{"model": "image classifier", "dataset": "simulated telescope pictures of galaxies", "train_examples": 97500, "image_size": 24, "crop_scale_min": 1, "horizontal_flip": false, "rotation_deg": 5, "targets": ["winding"], "num_classes": 2, "arch": "vit", "norm": "layernorm", "norm_position": "pre", "hidden_act": "quick_gelu", "mlp_ratio": 6, "head_dim": 32, "fused_qkv": true, "bias": "none", "qk_norm": true, "parallel_block": false, "inner_norm": false, "drop_path": 0.15, "patch_size": [4, 4], "conv_stem": false, "layers": 8, "width": 192, "positions": "relative_bias", "pooling": "attention", "label_smoothing": 0.05, "loss": "cross_entropy", "init": "kaiming_normal", "residual_init": "none", "optimizer": "adamw", "learning_rate": 0.002, "beta1": 0.9, "beta2": 0.95, "eps": 1e-08, "adaptive_grad_clip": 0.1, "max_steps": 40000, "batch_size": 128, "epochs": 52.5, "lr_schedule": "wsd", "decay_fraction": 0.2, "final_lr_fraction": 0, "warmup_steps": 800, "weight_decay": 0.03}
Rows from block 3 of a small image classifier, named by matrix and row number. Rows with one number belong to one neuron. Each number is 128 + 32 x the weight over its row's rms, rounded and kept within 0 to 255. All counts start at 0. Numbers have three digits each.
After each neuron's rows are labels from the 100 images, of 14976, where the neuron reaches its highest value: "strongest on" is what is common among them. Only what is clearly more common there than usual is listed. The data: simulated telescope pictures of galaxies.
# fc1: MLP up (model.blocks.3.mlp.fc1.weight, 1152x192), inputs 0-191
# fc2: MLP down (model.blocks.3.mlp.fc2.weight, 192x1152, transposed), outputs 0-191

fc1.266:137150040148169144101124121121116126123121123119151092169160148088097118114138153060143115127134155150136136121104099127159161110120103137164166097101120153145157035165166194161108067144076144159067062125128153094135143130052136117082122132125143109141174142152086108092069102088135142079151110137113142144134055126050114189119161120114110129154121081154095162101159164139144101077107124124050092146086122133078146123157098150163149095074122139151146188095116120091071093096137137145107154144070151163106107130144153086108154170148127171099144212108147169183168124088134137075
fc2.266:151132148100098083171113094107159157123118158121120109092131122097167092160102255148143072154119131148162099133124191133129089183079117132079087127137138136109131139146109100138141122132162108104117127142091108085133172144114077165134144130141098125111156124087152132080140079111110126125117119120091092119086119102156128123137087145126187129121168122151077255140099113144096132096098143143167182119146163146189244165138153052106095155156141066152131101134118103191124104129113131092130106150123099094117176101137099074173156138082143084104164128088157139110114177096089114144
strongest on: winding: anticlockwise outward; barred spiral; merging pair

fc1.448:097168082113158072117126136111108152084154132155141077155170131052108098108116123136134163182151124151111140121104152173192152107106085043167115143132146128140163044124155152169104132114120104193119096168078119096177176150090164118058108137133156045113178151122094133093110143125154189128086170134116140162122229120090134153133129094148125095137128055152076135065126132126101105083098135117209120128182160094051103130105141114150118131069080128140124097143102150108138100083146157155119119136113114117152096171118172097138138111164129094096144148105086104147117121078131139109
fc2.448:152130102107088097114085146120126099163093124132139084097122114117124091081110211181144079124152166155160102123120091131107100173160097163048157129122110164117107132126084131135149106189177150135162147135136155133079097122104076174121131106136096115061086175132117155097075142101087113128134127127078103128106203075077087090150154133124143152134187154163083220124123137185157099136116120108163169107107089102169220135075164082100076140107146134166147160124137067124109153135138142109049102167111146151104164127160105099198113150068125138138117114146151113097144153169116092147
strongest on: ring galaxy; tilted

fc1.182:115108107115140188133159103113117158110132129153126234152090119186135219102157143104104089136104137113139157115117094119119135107135191113111129134135135117081119131087091120076104131120119130148143128072168065112144157134145103072129073115046145204164101147164109101166159148146148138168112162088132136047148090132162134124127184097168128114137074132064132136208138136099087122143152123124087105133159163147163142083126128116145115066090136125092122127152115186113182103154175062131211155095151118130155058153087148129088088125133136138119102190117087130136107084133177126088
fc2.182:170101164073110130126122122118137188147063109102141128145136157162164186107152254131084071115148192118131154122156065094102094119137156148124134110090127156133101120125092102091119147158141079087128125102145107116101178113107073123133127106109150138134178110106141124168146119133128106105155119140159096091144045128160126124114155148068107150133091111083124250106122067104090126138146138140033123086143129132176221151103128118134074129105137085077156194081149102142135105126150131113164122147147113192097151121118103127124131134119113195119109147105125178111087104116138104163
strongest on: merging pair

fc1.214:130151125123158120101082121119121111104138127112158101147170145107131111130126143046128077130117189133118118121137072115183144127126119131234150101065119150160140092152141149182121127153102128147085072128107142124139138112084146126120150140170114095152168113125125133102121138097118136117124119133130127140128028117101119209132159128128127134153122093150127142067136129134081113104138129140000112126080095110110130151149120118127125154084128130142149233116124060109061120075134129127109100145074137183111151097152097111131168138123124189105154255120163170159147136089098140089
fc2.214:144084137159108121177130061072183155113165122104116148111111165147182155149113255165130115120118139115123135130124189094138121117108162133134112129148117138087128122132094097118100149098123047115121118114122117109133206126106079132127111142079106162132134074120156090153127104091102113095154089130124127097128036117177157142126117146112125167128119134117107255139134052121117105103079124166093143099128137163163239131168118091131146118122105071096103141098135112156141113145131105121153124115138114117099179091119082110107153160117124109106158169053169202135115138130148153116
strongest on: winding: anticlockwise outward; many-armed spiral

fc1.137:129082101115096182150156132155111150142117141146098195128076108184129205129172127129099101147100132102144141124086095141104116080154179120114127145155121077075133149086095126074107126107129147124130138057143072126131114138138073057139112131062170197162081157151104092190160141147137127151125147101165127054147082124175167133120153125155109115114057152051170125198120136083106134137163149097079121159142176151166122076114144110119121082110126102104118148163127194138178141164172051141201160095147124132153084152105118133082087102118138140127089162123069116118123116146161126102
fc2.137:192143114063120161101095135134201125144047115131162066163181139184167141135120157106096043097115217111109182105180048114120071127134130150100126075095136159127097110141115126133101151181130122126146150142121128119117155091112095142142109136136096117098162129124133128175132084157114107132140126151113101136142055117136098122113168169087095167170104111083093107104145114130110092140101122141032108124130110102183183187119115116153037120115144097067174197127122093084105137142121128159128120132150099189096182086138121132121119133151093204132109135141151155148089118103131106139
strongest on: merging pair

fc1.705:081118073135168083139157138118096134104146136122106128142123107061120104117112133124136153165167105159142134157093188168149162107112133090166125167159135097117167086115139149160136037081136108166128105126075154093150154161084180142074100136149136057124161148086077135090083164100139144101128136103131178153123227138088149168137127090162140117137165066146166126108124139131195126106133129106223111160189123113075104096141130153151108144098081129171093066147100170098174061106114182157083111126123132083132106168123207110137145152167127074104124109090112084142145098103124129109
fc2.705:122123111078080078125089135115157102141073102143133076093146125118166088107093211171133056136148159148184113117121123145121080156153072163050155129125114162140098164126119132131149095164170138118149156173172146118075141136124070185131134095181085131074099144142127165114116134130109123118157128152089088150121197079093090142126112142125143160129162187152092231127090140172141092142114131129151187120086096129190213142112169063095078177136163090135141137135142082138114156097134161119080123183125135146101138143174117136173117133084138121153126154165141120093138171177113114168
strongest on: ring galaxy; tilted

fc1.331:076105061114151118141160127125060149081112152062117173132105118059153086093133124129141135119123106140115122103114141163188160126141164104123151154159112111097164073087095206134143117119139112156097101143077116116109150172046150146113043115084166057127167143068101126046096142069146132149123152127139115148114168137054150139108117093145136100110165089170147127166139140154135166073129149104157143156122156135098162139116126102110122101078144112146112098133119185140191133142114107123062174156053107118152025118124143092155170161120117105082104124122097097162124089120176146133
fc2.331:114142158091136103112107121118133103122064135122154070106161162093107133113114233130116123170143139135146080141098106121142133147128143155136152136093121154148100124149161128149163126138164106104116135150134165130134105155120096182104175113164080126126180094114163138092130111073112108091141093137158146151122081113107097192139153169106133132144160137145090255079094056137082136138146134160084157102042059148189188135102158120097085162137138145143184170086143072151076117106128177100097111152102124177096166129163106083166175115098109178108138119120149171083159157128135135156
strongest on: tilted; ring galaxy

fc1.83:104118066138124080152198153099104142078128141117113074162164110064120068123105131142093183147075134114149151130128136137198167105082113095135083115160163151143191080141093159161103114135119131187144096136054117082177135146152154094133096131139150045109162154046106143133121115155129186158106136153097129105134169123063129141117165141125156114130150070132090128105163111126085068106104120104186131125135148114058121150100098111173148151075103112170123106134091207123179066117139108139081149135106116128144115123128146052091182147175137124099120094111150099134162152077131170106
fc2.83:140130103119089101122082136129153115128113088129150070096149104117152122082127249196128103117149162142122123141136126089116113143171103120043163120101094145129104128143078109149156103158151134131145132137162127141076160102104028158130117141126096143060100148171119135136110131097112078124129116139098104114125212080101087130137145119121126143151147160134078255109117143140130093138125113127166165130112084120195255126073142033124094116099120121136147146140116064143084136125131113115087118138128139149101164112142092127165128126080098128132113159157146120120139117133111075118
strongest on: ring galaxy

fc1.630:103094073145142089167105154123093156129143147165082145173120107112110140097148146113129161140134132140171177121074178149094113105104147105176127156150128130120169113171132154059080047073131105153100129087082130065146163138145173120071113131106080087150108185106047133094112141113172146109121159052133166097136179145085153097120120066145148083118150097126139145171166158122195128121133154098155083196176143137072128074148111137150147114155099145147094110149099140117147072104186135183061077142126132106148070173098199065131137141152114100091122098095149116137122116131122135142
fc2.630:100115077114058080131112146135124134103100115116144095112137110119170126088121226189102080113126160105105123087105117158167129124119110126063131132126147106112136120081085129156105145151152137149137114130142072086100188112091063139135073148121152146086093162115091120158129128131145114164120162115092128133121182130108082154072123102145127124113127173119042255148156149131127112117081162095148163175058157124190226131104162072137090135082155076110113154160096142062151160104124103151126145133094085138125098095141093088146119134118134126112088163180107113144148131138117116111
strongest on: edge-on disc

fc1.297:126136090151129073136087113105123118113131154113124070130186136115152078096120146174141156121140124136153160105098151132135115098095108105098138111139167133168110075174120150172122121123133116127123151177090169071173139116125160133082183143232135076115193136068093125096088154097160181095125145154087169170124172154078145155095103138167162109152152064143167146041161136168119106122131157109192108154168110073087130138161127122136094215139121104137123088147089064102074090081063155171081077114133152127132146112120170107138144150153143129112111070112146145118118107124056169138
fc2.297:094129060074130169124137125122162137086064139103145138163119131121153134145116200125129110142105131140136109114082113104208168138105171156095086137147149125078148094107125184147133104132152110173108081114120099092131141145070046169148093169072114154121123124129141135125140129084178132154103153082150083129136172136124114198100166157118138123103165135132063211164181099109105081089121169124146146113051140136161174152121163106118067091069170112137145136140104125146134087183175128155098149154077148141113107122155091071174170106095088128099100161106133136162154165157185206096
strongest on: tilted; ring galaxy; winding: clockwise outward; barred spiral

fc1.413:090134126144140150102181093099100143104137153118146158138106129152095175127167129067112078105110169110151154118071083160147190129085215125205089169123145099097177121089118124152113123130086112125082098105105095074159138101098098098131059107086139113149090152115098125148141141124150152130111126070149164122161029140112133160095149137159134125137089100080152120140128150103107146096115135111004114144102143119136124103143091137163139079040111142111143195132108199107146096132186116161118130103106131170151081154101135097110149129164146189083110177093127132138130139149155138052
fc2.413:150097160096081048133140121116187172174083131086146093101149116141142095130126186141111084140116166120177136121129122107093087179116128139122103139158144139157032095147115061110116141146171132080187170162124116120144134159115108134140121086159106121112166120118117145105137044144128113153105130149076076126075097063145119087132091166091161152105179143147091135135128113126102123161079137126098143140132152119164202191107157057069085181163167098152140149142125131119162129107136119097119121155188095137115177094127114162164121123088153141176130101123145149058100138068072077204
strongest on: winding: anticlockwise outward; bright star with spikes; merging pair; barred spiral

fc1.610:160100128134101137181085116099148147158139130081109133154091103154156162143127255203150140092113115159126128092110158092105107136127152168031133102141120153097121122158099130075127176111107134124110145112107173154113133074120043139085135124098101137128121157121121136131100115108126125100143134165138132123106202130141143092133090147107144129115137145161122255187153138158137108106112154121181146135089150150135255138104137103124138099119169092125106096120109092170166127170117122106151129130107127097118138094168088110140165156119134079106148121135144109121130135128164123147
fc2.610:087158104135111121142141182157098112124103123140107083126167110099044099126119051216113235133143082137076110160089130165151151129154119125154157174140127122168150109137101159156140116083135180156130117159124132129130052138118207135117087164150146114143120148144121151152134107113128155118132119124130183149114158159089131142131149092183121130110136118140105023078133154092150142142154109085099105123123089083056056112084123230114156126087134251157096131130155122067102138098137156130125139096119083131132089148154134139137107124145133139126104127184114127141168120118107124105
strongest on: edge-on disc; merging pair

fc1.189:075120106131162220101157130125159109145123120140163171118094153169115194114135119102137129112131190128140116098101057127128107134115151138137137168185135132043153106151128143130136086177109127118114143086103139133116130172090115141071068128065075109122147129156121115112111143105120114097162109033120100128129044091152114132156130146119139138094123150130082116196143137148143065139116122142039124132090113163148113153163127127118135039120160158130174210104151158144165137222125121137118206138142132188103123148151111134126110158086149198122126134129151150161144098144208127099
fc2.189:195104138117093060133095103099195188137121132065156093156162138204150148201126150123103077099088183091152160105168110111122081127121161158118130066100126165180125118155117142099090193153126119118118119134111131130152121095109096109159180149182112156137170109092145099156157064077108119140135125171135131116148084133156119127133140183084122159160107140093125121099180095130088130106103133151084115124104151115162171194128104103152117223161138087094164166146142074126128086102167128149170091128118084167116193072123063112100166123149129165099150115114158166135106155120074178145
strongest on: bright star with spikes; merging pair; winding: anticlockwise outward; barred spiral

fc1.37:084123100125143206103214134125156123130108124160151182102077162160133209146114112124165103151149159155115121084120071125115129112118142121101138164190135117049126098140139100106117122154129140124139144082124145134122134167092098128072050133039109189112138119140140096122089114125122142094149107035090130114103087122162116125130170170108120136104118137121110114195123131152113074150108115155070137125105118164173113148166145140122112046126136153137157183121134212159201145180112122112201235145165113167112117115154112154115102173115129168122108135131132151136121116107190125107
fc2.37:178121147105081064122126102104161160133112116095133089139171136222160144179168197121056072070088187074148198129197102123135081131136149135132131074112094151162141139154103134140096168126135110122105119134126111134145154100136100106160138138178141131150138096120146127180152101106108097140132122164142120102164036123160118108126138160088134163159097139066147145085150100119113145124128116134046110117134137100166205175118090115162108199161133082058138178136152102103133099097180098169174097139127107175125178098118104130093141123152128177116144141106147179124086099150067135131
strongest on: bright star with spikes; merging pair; winding: anticlockwise outward

fc1.259:206133109107132056117048109116129122148132137053148089145159150126081081128103132137139122080128122162120156130153102133155116151118104135136125045070137146156140096160118173154130187136119114120083120165093150113141132048107132146143172126169131066121161112072146148110094112090122126118135135211108104170088081097074105147138103098106121132217146103148122122059138131154124171083117128144063137119107115127080143165146110095126139183151144160131142178139121051156066137078120172117073068147068127156123166047134151109138183143115138152106137109120155172126135142090091154137
fc2.259:067118109113145211101155106112136161123100108118144177143080178124172172174112165102150111146134148128110088120098116106129175092074154145113075173168150140084142109105150114105087081135103070152125108077124112082154210153087148139131066154043127135154098097091114121154140115124122120116145128092161140094157054157124110139119175144116099149086117102092075172163159090109112081102109146153080084115072128155134139123169118201146100036081120120110144150102123178110140119172170121163098159104119146158101081175144122121131123132160089151131117186100136175131150129161214163104
strongest on: ring galaxy

fc1.61:119123093133128186161157112107093145097126145134098204146098105163143207110147138105089086104080141091141179122121110145154139115113164097146102140146141090086157101069086138136085134110112122163135109062164056100150155150134123072151081123059208161136136154139107110168151133136157135190098160122115147073171092130135174139122169107149128096144050097073127129153137134093089146119133143101084098143176174114145154106105105119154133077075125129080108139140128199099174100158159059154177181110140120111167082155093181121092102105146120120128100191110078124162096085105174149093
fc2.61:142112138073110145109124096100175150146058092129155123132138204146162160113137215125116076135155195138141133131142073077109112133137170158120136136131119172112108117138140112101133125162142047104137137115160135134105189142090077154121106110107131148114159082135145129140111127133105091080173100154159087119134059110145105117119160155100112171130143131120101216122107044127126109139118134166041144056132117151170183156144152105110066108087165092108163205065165116157119133142135157104141144146134136199070150136129121127156131162102110197127115155061135214118137126135166111134
strongest on: merging pair; winding: anticlockwise outward

fc1.278:112141100137150216142157095088086141110131133120125179160094132172132215093172160084105073109099194106158163096107106133137118103126146121159144120131134106070142104095108149168113151132105112125110105087181093119125165143138107072121098103061185193160097140151102099167149137140154120164116132126140144090182073132160158135130186120144139110111048104084139151171150146076117140132140129118053093137143158116130150122111086137167115067079135128083120181123116173075129096167154105141197171103148171149159077137113170137078111118129132148117103208104098139179106090136186160084
fc2.278:148135158049124113101120135124155156149053129103152123135121158161183161138133211108121045147143210155178141120152053114110118145100149149116105119121148155144104120123148116125141130179145121092124131117148123123137182155119069152132106098129124120111184120112115119118115116127138105112137128152141089124117029114145116139122145159084130145119139131139148203109109095153111121140137145125030147106151129143188204174126158075105045157126188032113164225080133136175141117130119158094152132166137137212111156126130132130144136130096135213141096149131127165120114120146139105158
strongest on: winding: anticlockwise outward; merging pair; barred spiral

fc1.459:081091099127139207134202130126131154131100158147105255130053114135139161105114098078110139147140107108112138112128108145107141129100177109135109172176135116084118143114129108099134137108158140141130125067090087096146122153126152120096066164018098122124092153127090139114155140091143131133122141095122130065161108142129165127091147110120127118130112126136132095244141141130121107107118158094120130159129130131159100109141158123148145035100116137126120122168124212093238114159149099165124186106112063116133102194124077125119133113170120141094103142116119139134094118139187130115
fc2.459:179118095087079081138082117115192153143074093103135060169168142174119159142126206165104075088116184132143165075165076085125064103120139139124129074086127146163107094143093150119111172152134099136131125118109119130126140078102091139116159127172112145127142127118128137160133064135099110106143116145113108102139119129128119122122167160069097150192142130099095190067182085111097110121082117141074098104117129107143200173115129134129073190129136138098161178095140056100099119096153137131148076159128096180093204065139091123136162160131093179130106103105141176114107119081089144153
strongest on: merging pair

fc1.756:140114139132079073148097109106113146094125151139112101141162069111123133110133112145081161101108111120106163099133193149148111118115120095136096083086156136161175139166163140118126156109123084134100101148035145111165146092166158112111177149175133084126132134064109173161159151121147143139104170114085127143177197142156155162103124132075154102141082081112150125074145159129093145095129166093196118129181144076064107152130132134191116181134084139104096067167123021119069077079128143170158080173135101088162125137107100104125180104182129069082133117102142122135104138092084155117
fc2.756:079155071102103164133139159156130116110103095140137117113118093076165114096134169134141132154162099144128096166089159119153169147139151118052148155135126147078131129107154139155152077163144156156131093146156138124087143133067076165103076161030113130060123158152110128115078143124119131112140126128141132147161244119095110120127168148140121134130123159155072202153135156160141079144155118120228128145069102147154157155114147094111105034073118133146132109129121118114119121195157148132081176136116165107080103165162157131140122146111073101130107138175104107175201127150181113074
strongest on: lensed arc

fc1.271:181137164102054075142007113119140125154130118174144085113185139176148138124141128189126149125110143121132138130152129115098047133156120153055161073089108166158072164177117108099105156147158134106160161161193161144133117071185119104104205121189167147124110109158135141139149147147128123117146130158121094142138178114136113091144101110141109137124099115108128125067115142123172151153125129143175118124205132152170125084142171113089144196165165109089153122142147044126074158111146134139191078157173117135127153135132150158129075129102125128148165089124142159111102100129047109153
fc2.271:144176121102091138154137182177121143159066135134099129126099096186122145133156122146095144111088091093115164166135169140128165104106149107031108125135136121104096146096129108159089108109110169117166161110126091099151078111131149097146098139098143109129122182121111123210136171170156142150094149120155111135198246145121161104123187139132076110154059144059111083132148174101160107171167136094216092165100134091138134134102117108133072100104120158091100087157082127124131164165167120194125158110171131088124125154135136149100104106150086083149105081186102078143156114160160112121
strongest on: winding: clockwise outward; barred spiral

fc1.531:126099118120132162123158088091101152088119146110144160147090133138141156132153151106101033131070187099140138087086079153149183128098179115174088148132166077088177099063096145121108164160127101158112083079132079096126162127102066074168085121071154133146139132109113110156168126123130160196100142113154115069138057132138124139115137137123135108142100105082158151160119142117079152102137145122041111145133143113152158123114098090153146094085126096112150198145122188131164104146159073168145120096097130167166071138095110094100163137136115168096095216122066128173163139135152154083
fc2.531:161134122062125092109112136131181099122038102107159077122187129110133074143111195124127092143112197153149113135126083096147111175117098168132129112138116175204092096181165130127129124154159124120152127177138157118138124134126107170110126134169075088081143122121119174108123079163087116130134105150105108165065071080101101094165094157119160194122200122141086137126131129145136098118088097138046152138130129106166206175118147054102052151139167123154157174139122150125134128106103172104101133158139077166090178109156144117192129150099110176138139084145176152116142158091094108147
strongest on: merging pair; winding: anticlockwise outward

fc1.557:133113134111119210160172124125120153127141149149108223131062121187147234105160128125123102141114109110130151121134131100112150119137200120090126132135121100072106148101119114078111146101142128133143137050168098113138151122151129075118081125026120174131131142166105141202122126140149123141115147120133138034157138134186158096104170109127143111147049151052135127191134134121090122137128136114126130138156138135144125118119128109133139051108111102058108108139116207102188121171166050138205171119142125092136091148099121124086112143135129117136089143119105118135086099140185139141
fc2.557:164121130073140131111104099094185153127067100106169095154154199187154161116138197125128063125148205137154167114172059084132085099136158149139137109118119171111125098140133133111115161177135065123120115119149133141109170121081082134117135146118123148115169076128154132162101110132110085090165105154149110120151086146144103134140162147083088160151099138093096194105160052138124108129110117172053128078127123150165178172156141126135079133103152096071184214080167107135113124142141144134150119146143138209090164103135100140138130153128100211116129144084153208153107104129164129132
strongest on: bright star with spikes; ring galaxy; merging pair

fc1.548:153146150108124106144132120100091132094104181124120100137125094141109138142155110157070149066070144107151161058144129189149145110099104109137080108124171091142149164118168123122135187135097135133114099133078115096181130103176136091207175126167163168160130143091116130188211099087148133202085152131128118145165144108175147160125166139092140097145094099086173110079140152055118170126157158092169100158107143077094119115086063136197122172146118137103113106171110075128089111126170134158198090162151131119191145120121105115095171046156134097102111093115109102126097133125085169129
fc2.548:088142056074109151111124139133153127103081077140163098102156122086160117099123216170123102148170129133104124164125135082163110139162135131072169139117095169098150118134107142144142093180126122163111089146164153139064169121058071168104082204075105117077125149158142113138101165148092086090169103107147116142157194116108085137138158108141107165127126143142069233125132133156129091130096105161181149100117087180175208135115137069108072071086105126106154135117165111146103109157138135121082154115119139134067113143162135118141112159095079129119136157134132130180173114125158117075
strongest on: irregular

fc1.631:141135123137097088151130147124096161077145131130098108157145093109113145115154113157064160084112116091149155104132166163144135113098131090137072111103148083149153126131142135128103182098112140155101098141067088102165140078160156073156151138170171141177127160104103134189195132107162154184080169139145137126158177141172156172103163126099141093154086086084134116063158142070144189111131149077199102167158175096095104098070071147176122163114122143090092085165098078113095107103165102146173060133145120108197124117101108116111161045157138080093103110131108107145097129100090168106
fc2.631:109127086119131135114105158147159121104132076132171084116160136117167119094103201184153108143169139149137115143114120096156110153172130121059178118106082161095136108139090142142141095187133123157125094145172156150045171126061063170096104165097076128056127159156133133129082134112082092086172097137122142135147207109111077142145144122131114170131127170154058206128126134179129072146095104159184145105087073146168209157115148069114113088103112129125171140114154095142100110165116140111089155144092153147064129115182115119138120175093065136141125171149137118155169132140156110112
strongest on: winding: clockwise outward; barred spiral

fc1.594:053088115139132166125155102112108166091126169112146155148105130096163190110151191140150052135130174133144088112109092140142134145115150099125090178154134098095148134054069143119163126149146079139085100097093097103134191156141066120154044120067153112148102120093113127113119168122158121177118160083152124062138094158174111146103129130125123093104116119121116184150129168142085147081153149147092158112104135172164200099079143104121101075059141094124149147132127192151169108152177073113152147138090156140161054151127149083121176110101152151103109178100083126146131131185172143088
fc2.594:200051179086086057166108119124122202196079115105135104153159127170110142191134193152103155098096143124124185166168144116061116158119170141105134076109124159187122143147125104059114192096137118059134140123124119123137152079151115109120162109166167132143167126094133117190141103131118150100158118134168092091148093127182142102124104151106178165179122118081107162125137095104122150126118135125083138096161146140151207158119124054120099169113174101123107140107155090201161121096180137116168102110135047128121150126107084119123156142125141121142138090111113166085135181125112134160
strongest on: winding: anticlockwise outward; merging pair; barred spiral

fc1.751:104109115127123128145154126146082150101124157066103166139096087122139112128114167136111069135101120090158125113055142180139152120089150070133097147143152085094156138057068147139102120117092146127088082098132073099142159152124018103202078120094175151158145153102108045120161122077162139202089163116176130072129133131143156132117122120136153104106101092133151169128128146109095149097166130075133120188128156125148161103063096114139129104107139101141119136173106164130145124140138076139145160082082166122175093162121129086090177076105135119104104185127060084176165141137123177081
fc2.751:193114093079079106123119100089171144156036054092122092137166118138123118160145125146096079119090150103133155142141108095126083125132140169114161133145134189127057127187102135110091168161157102136172159132119133104123107118084102134110133121139095097082124129099149153145128090109047115076173086162112087118176091117114105118114164133107114203162172123116077050136153092122137086111079130133077126073128145091184172163148138101133026163115167113097143149071174122135164118110142140161126145174124086146058150119115115072151170170126104123097127108112177147103105135130097156148
strongest on: barred spiral; winding: anticlockwise outward; merging pair

fc1.401:170148151124157177136081122125119129127130169154141116125151143193149199136175143135128099070127130109102113090097129117125068126118120147057195058110127173133067153184133135143092175134129126119129139104194165126115149130142114083106195113174147171153150112210116120136075159092109116103137116165144112131140141128198113108125124101092118129142024144122140131121133119155080143164156126136145096131148081157156105170150124081122114158208135102047144153115125050098083145139129123164200141121157179129116152112134110145057082159103123130148150148127172167136070062166136108163
fc2.401:125116106097129111148136130135111168072092142081130120173131143142134144108153255144109058097108165124121161128146143131152149124105167134116086131094165124112143125112116129155132143139122123148088086108096118086156178107116000154133082151085141115109143118108153096140117149093149134115118149131143130114172111152147134158106154121113138112126149098131132255169153128145100131091151164134113158120165133141182241134144119068145102081105126094106126142107131166173131088146142142126150157138099120137123128146097135069143185127101131124062147138131121141154126133139133154093
strongest on: merging pair

fc1.698:094117112120144136111155096105109143120120130104134159132101118099073157139149112071135129119137149139150139101063086157144199122107189116223127192154115085102198100089124150141111105135102119117048090117090085112111143129094127117119076129092121085128095137108103166084112139092148130126119141045152137162159022124074137166136160110170128113122135123137140110158135155121162109086145125108015106147073149132113104102136120132166136084049127161131138197141118177124147105136176127144077134119079135165141066145116094094139155127167147176081116179111103134163123116145171131061
fc2.698:166092139130076050146127095088197181117123136083144092117172132128137111151132222163120088127088176108150144115172128079143081165096157160131089106130136165175056107171110096112126159132149106122155140151112121109165137142109099157154136112174098123137152098111161111114144050144102111130123112131103094112099094077167126097142102156072162162139144148123102156117139092119080109134080132135087158124127156112165247183139140064111115203155139106134143148135139120124143114098142126115155086148154070141111196074114081117157140141101131140140162118092163179087100141064060110178
strongest on: winding: anticlockwise outward; tilted; merging pair; barred spiral

fc1.115:130144108129160150090084124134143130102111127130172119135150166094140109123107131049149079148143185138121111108151056096170112132143112133200145094095117133148140105148128166174138127171108124143078079146147148144121106140076121149099131146146091092124161111151149151098084111091114104114134148176109127172111021121068089175143114111111134120122138149157116140093130132167088121123122118150000142119052086149109139186162141128103128119104140124148165230139131071141091139132115140118081140142081139203121127086144109113142142146112132206126134236134147182162159114095139120103
fc2.115:127095152167124115131142068084151183103164134090135131126110147144165177173125232115119105127114152099128130093125148107141150104074170126152086112128158139127130125124129109090093162108118075100113098099106095107163206134100087112144106146096129192147148087092142079161170093081135103139122131120129140088145010130180113145116143160088114129144103114089111236110135073106081128098118159150065134119094156167140222139116126103140160133108095078095112145122116103182117081100164110134186110115115106139122155112108060087102174114134125139099140186087133179134122163108137174106
strongest on: winding: anticlockwise outward; many-armed spiral; merging pair

fc1.178:113104119113148213134187124135150111145130137165098224118057112172130180099131123127126140144125104127130129142130098145092134118138160095081130161187129086059100153087119104092114111088136133125140152056169072131118136141150126115094079135024131153126106139160124126149148125128134121133101133074132127062141113133169154118120179103138109113117084161096144112207117120112132111133142135097119130152149157143183112083129165149116116036102130109126103099154122237126233140180162051150170207108133096114132098166118138143106092109113124136146090102137082106130126123138174116137
fc2.178:192138102102095132107105123120194122118091099115145051169174144163140128120107204115111074085123212128131167111170054092148084129115142151136124088082129152126136094151103141136114150171118100146109100141111128125119136084088109145122134170154098112089152122110140163161114069125113095120145117164107139125136051157118099139127155173088106156176115120099073186082179086122118092116088124139033115104102096110163200190123114131154073154100111133095170203112135079090095104133122133138101090151129122200092174087157110123142139142161086205095102129116145171165108119106126127119
strongest on: bright star with spikes; merging pair; ring galaxy

fc1.555:175123146122063082134118149123119147140111138089114084138153112141119157142167099114058170066114106077100177109166185130112136129116103120144115100070131139164172145165176147124105141117102115112097129122052141121154124069150192088166167146160110119134144109075148181194152126093126159132134109159123130119172208111147138128137142144081149123174059106091135115100147147093070156091143121133185105134133100064064087174125084149172132172125112127101099091146134050122082099096186156135139089147083114096138158129136093093072184081151138069084141090120145144135146156117076179138
fc2.555:096151075100107145139114148153139115093112090140141106103146110090149112079107170156161148142196082174127117144098180110152142141151143113057166133128102148093100102125124140147172094154142144161136105166180145141072160129060061172094101153082127143048125154181110130114072146149101113106141125122126102165116242079110112159148127116137117144142138155179055178133117162167134083120110113133243149127084086167174189138119152071089095083108131141151130086125129110121111125174107141090105145146155141099086121121180140134154129151081092091124116148168110108156163119112173078099
strongest on: lensed arc; ring galaxy

fc1.725:127108099125137212147170113121110164109119143147112213150077103191135203111160152103116111130095127125142153121090105129142114098134153107115134135157130101087122122090097124090114127112114110151141136087173071129140150142136115085116085122041152202150100134162113107161158139139140126172119179094118141062143088113156141124120170079157107106125072142068144144201147151085101123130151127118095109128133176150144144093096116129146111069107114132098108121135134207109185106163163058147219173122149125116161031136082164127106083133145136130135097190111083114140082081112193135102
fc2.725:178124155082106120139137142141149166144060102102130120151126143167146187110155255132079081103139168126142165124158084095117109116114151155130114111102130158120098103129107095097118138153145099087118121099127099108123169113097066136125106117104141129128180145096118132176134102123117093087149106152144115098147067124162137115114163161064096160139094107082107255093115086111096105126136128124058121091144138114164236160095120110123065122101146095065150174076138115142149097129132141123168134164138122174083160120121109124135152142120102172108096140125133154116083117107145109156
strongest on: merging pair